Rows from block 9 of a small self-supervised image encoder, named by matrix and row number. Each number is 128 + 32 x the weight over its row's rms, rounded and kept within 0 to 255. All counts start at 0. Numbers have three digits each.
After each channel's rows are labels from the 100 images, of 14976, where the channel reaches its highest value: "peak at" is the part of the image that holds the peak. Only what is clearly more common there than usual is listed. The data: fractals drawn by 1,000 iterated function systems, in grey.
# c30: last pointwise conv (model.blocks.9.c3.0.weight, 320x320x1x1), inputs 128-191

c30.222:072089189082115165103139137121183223102169190200127099187166159077175191140123196176187168174186121117190137075144070166136120101221136176181071147100175095120135101103072118129157197101118102
peak at: centre

c30.248:111128116163125153162133162027125091140144109145140106221205169107128157073119052103116116121131141097187146159101097075134133076136116138124120121127101160108116108094135099102092122107138115
peak at: centre

c30.233:139160121146150104127111206141134125185124144135117153065127090110152090116082118133099131144091163087099127189154145086135059168148119084129095146106123196093062159121221161128097088129068138
peak at: centre

c30.229:149144111105134155177120100121095104139128111095130125123101124110128144145098141118087112118095139123078125141103178095106066121074111085110065061133113132115146133130156157111118129098123151
peak at: top left

c30.308:091089116150130154111142144147137114096123151040124107149118128123078127107111161102124129135120140117102117112136119124129159127125146100082129095102117076122101194136046157121165103099099157
peak at: bottom right

c30.57:057104159093135185076179087113137117089053112160088115101144137149110157127113100100118118160143125159162159096106094146117155131087152134147166059101118103194166138111104129180135088162179137
peak at: centre

c30.155:134173104157158108100064122086103114124128085128123160150096097129073115078099113133100086130135107100092152166204101078205169093109103143093066119164141101113086105100133134127124122136103134
peak at: bottom right; bottom left

c30.35:123139121122139135167109149113134099136133102049132145062078142142106136101117100101046024084083105057089087143133134087120181138092099080092102093072094141146116109183099143079176095071139102
peak at: top centre

c30.291:105104120129106165137133139142125110128071134124119144139122150137099100125145133099104135135118117184136143090173108130131153082111153166165122117140124105212190162137092125140123029127175113
peak at: centre

c30.122:163127081144139093140108192101075121198197130111129174143093110105119105145140116169118144112165120106114147216157100110186066128146116114156062175158104166150112096127212171101103121124104103
peak at: centre

c30.98:159120094128143133113130194108178055174172110143097110145119132088077096050109085144080067126051170094133144181130191084153134132093109018176145103136079107104103126121131140085062099126119106
peak at: top left

c30.261:104124126084127105150167091140161142097160175142157130137113140109187119122150193105189226154205105198119132136135108144097092124141109130093089147100148138075164134134113143137151131132113140
peak at: centre

c30.272:163207135188189158166094170086146139178163143193160134182146119120168095073110100181145115138127142108186123105121083114096128146138057132180161127113140188107091101132158083133108170119152118
peak at: centre

c30.151:086161177114134207134126094109201135092105136109088095100147150130156146091087144098145150179158109145178186055105078151093124097215200164097125093127154103208169162138103105107163131179171124
peak at: centre

c30.264:135107179115151146142126136139115078111106106037128117117114129170142129102128067079081095183116128098171153066124116109083172110122148121102158097134122069179130147168088108084134121107185129
peak at: centre

c30.148:120151123083123101127112118144124135114179183165153122146074110157167097156109180120120170113124112110091063110160139123111142125145119124136085219112115120076043156114085098090102168101057122
peak at: centre

c30.43:096131106116134097136105109135103164110113106149112122094108115119112101123120121120095127103143029079133112125117075088164105176107113107113050043133140105138088163117156191100143141100139134
peak at: middle left; bottom left

c30.131:149133129074125195144152146086157128147106137136095131161186156144106131105102172111179155180169144177178198043113103187114088129147152178124114105132129105211138116084028101202216161188166130
peak at: centre

c30.287:154134117145114098133087149080147135149166120185111125185111152095126131118108084198117103111107154127131100145168127090183110122146070145150126135074146091078143076086113091095103076076100118
peak at: top centre

c30.181:132128145070083070112124128231109210099136194172137076188118117106177160174120214137181166170185119207115096107133124163149083125119099172114074115090160100111054111088098134152181123131092108
peak at: centre

c30.7:083100164137105119051118108185095164106139126095136121093084110080169085178138174138109164131137096179090145158167160139152135129112137159092072158100152149141076088110156185153170136152092158
peak at: centre

c30.104:187197121146149131162102165098122140215174161172075199154080167133109104091097108194114109125108148121164132121113109122160087131135098105192164123119130211095124101106161150132105147100114080
peak at: centre

c30.188:109091160111102128093127103108137180078115138173137083083118106137130107139116139111181162153169104202128136063150092167107074117126097203122147110105136084164117107098085086162155099162129126
peak at: centre

c30.228:138151109100110152127090143127151131115072153180133115173133182096119170149107136147175148130178087158156124079119076213088092118123089193067137082173160112130113102087069064187206155179159131
peak at: centre

c30.150:160179141116104097122109153135104083138107123147101112140128125113100066120145143152118154078101099123138097180128199145174065161105100125157080152102127174109021095096206153113110102111143144
peak at: top centre

c30.203:098066080136110130150111100124090056126074060117127130166094139157078152115115169087109127104089105070119093159092140107166094116097112104111117028129101099109098126125093158132128108123110116
peak at: bottom right

c30.301:202128098125151121132131115053135040115158078166125141133100125146092112091077079138083129137072143088120137160094142114156104154061114109185153078190137100114196127156133140106154084117094128
peak at: bottom right; bottom centre

c30.54:145121080153171140159134153113117121148168060077147152109130093136089144117112154134129136096117113075072149161173094100134156166096115118096105095129127122111107134154164147115150120123100121
peak at: bottom right

c30.274:107106128112083090156177158062061115122125148144116142119169100177144149104072124158200105154150123121149166076079100107088120127158188097158118153131110096154094206134109109114154170178127114
peak at: centre

c30.220:139140122123090120105087122165122128085127141145169106122131147065193128196174123147167170120113126169114128158097090138117091147158107184153133109176178129144089077100081111184174134195122120
peak at: centre

c30.101:150091106138141123139130162074070141115146076152133118158086140095110089120137052120124139102081150115122132212124158136127117139099095114143120074142066071140105112116161139152106086061146104
peak at: bottom right

c30.91:138118075146110114093124131144085143119077091147085112085136107069130103128148156114075108098131141120106111180142163086117088185088163153146093156145161155104110092128148118117145092114166193
peak at: centre

c30.171:142162114074096129115079103157133183085183178206117113217111126086208134161125152157115112129142110119149085079090115128104071058126129134149126162136156131099077100113061105107082131076099103
peak at: centre

c30.268:152145102102143114113126115167101040198160077179142193139089120098087106129164148176150081136070147092118127158116168087149142157085116054161067116130067176094128141080155183102076110069146121
peak at: centre

c30.295:079142158115120098131139143142142126136124175145108123105141112112104130110079128120148152131115108139140169116105085158111094128119120133135113053132136142118172098062155120131164140145145129
peak at: centre

c30.207:156169130151148110169085176166099095112147120045128131028140083162142112134121150044110143092120122126110113151197161116076155117113147133089153127118144135147130124172145124124126099098130090
peak at: centre

c30.232:091141185168144179149232111097138101141105162148116166113179140156144145103110126056193160172137125194149199078135113110131141170192213141175109111131128065160182118134093120173198146179235144
peak at: centre

c30.202:151092081138202139115149111156096115106080116167155144143094185142107113100102148165123111083101114093156123128102116111128113130086100103094134069137134097103118114149162114100103116092118161
peak at: bottom right

c30.184:153120141099080107099122146092104164125065108173112092138154058121120154135117113147183147173152123167156151119074097165116099076137094158161115096111200092153089094119076108234170146183102125
peak at: centre

c30.26:104124138102152111146139121164103112125181183080164165018150091212116107169115156065097125132101150117122128058187100113102188107107158124104124212125144124089123193188068108133117125094155129
peak at: centre

c30.97:197109142085110122181145157083125152098167119080111121145165099144132145086063178107136115098115104099129087142147098075134102127139127130054102093102139101086091124128081107128116141119113119
peak at: centre

c30.34:201149085159160057155101180104078094164127084078097148102096101120134096113118087162123110159097135106102092188204140107184098103118108117173140078143113141156110111135142110104099089112128121
peak at: bottom right

c30.118:128107036135080150152150114177144138136142117081157126136130150097128145113145125145084114080078088092176124136103220110119085108142099119086045105155123122153118162133130130119084092153091144
peak at: bottom right

c30.159:133121177095116124113141143101144103091161132110115102097172130181128147100073155054120137113127116090138111080124086104093146097112133105083145157104116073124135172127092134108132146137124116
peak at: centre

c30.46:124158165097130128060170077092167144093152164145110138136141155180137188137080066078148120157133134134201175095156066116117143097179150123143113119084141100137111186162086096115140155132147124
peak at: centre

c30.16:172088090105173120112086115148117114105103112088122134160146107105143150174173133120048081112076164117094109127149152160162107155086130123111084111131124124138112124158147131111104157091145122
peak at: bottom left; middle left

c30.79:155135094142101142149141110143109145144104057155146123118152132123142109092149114136164117145080153168124175159104160146152112145124075102138167123128088108112103126120120097109160135091121158
peak at: bottom right

c30.167:180134080173164132193117127120136120161138117122108124139121146074128128055125089159137103110068171079170128167136205139165093099139125128140140154093067173118166160148196101090089109117118123
peak at: centre

c30.258:119155126109128145166137092073140110080125162116090083185188157161123132122105162112166158158140117088167168102154091130124091111171142122067098161062108104115074167174069067159131173140115126
peak at: centre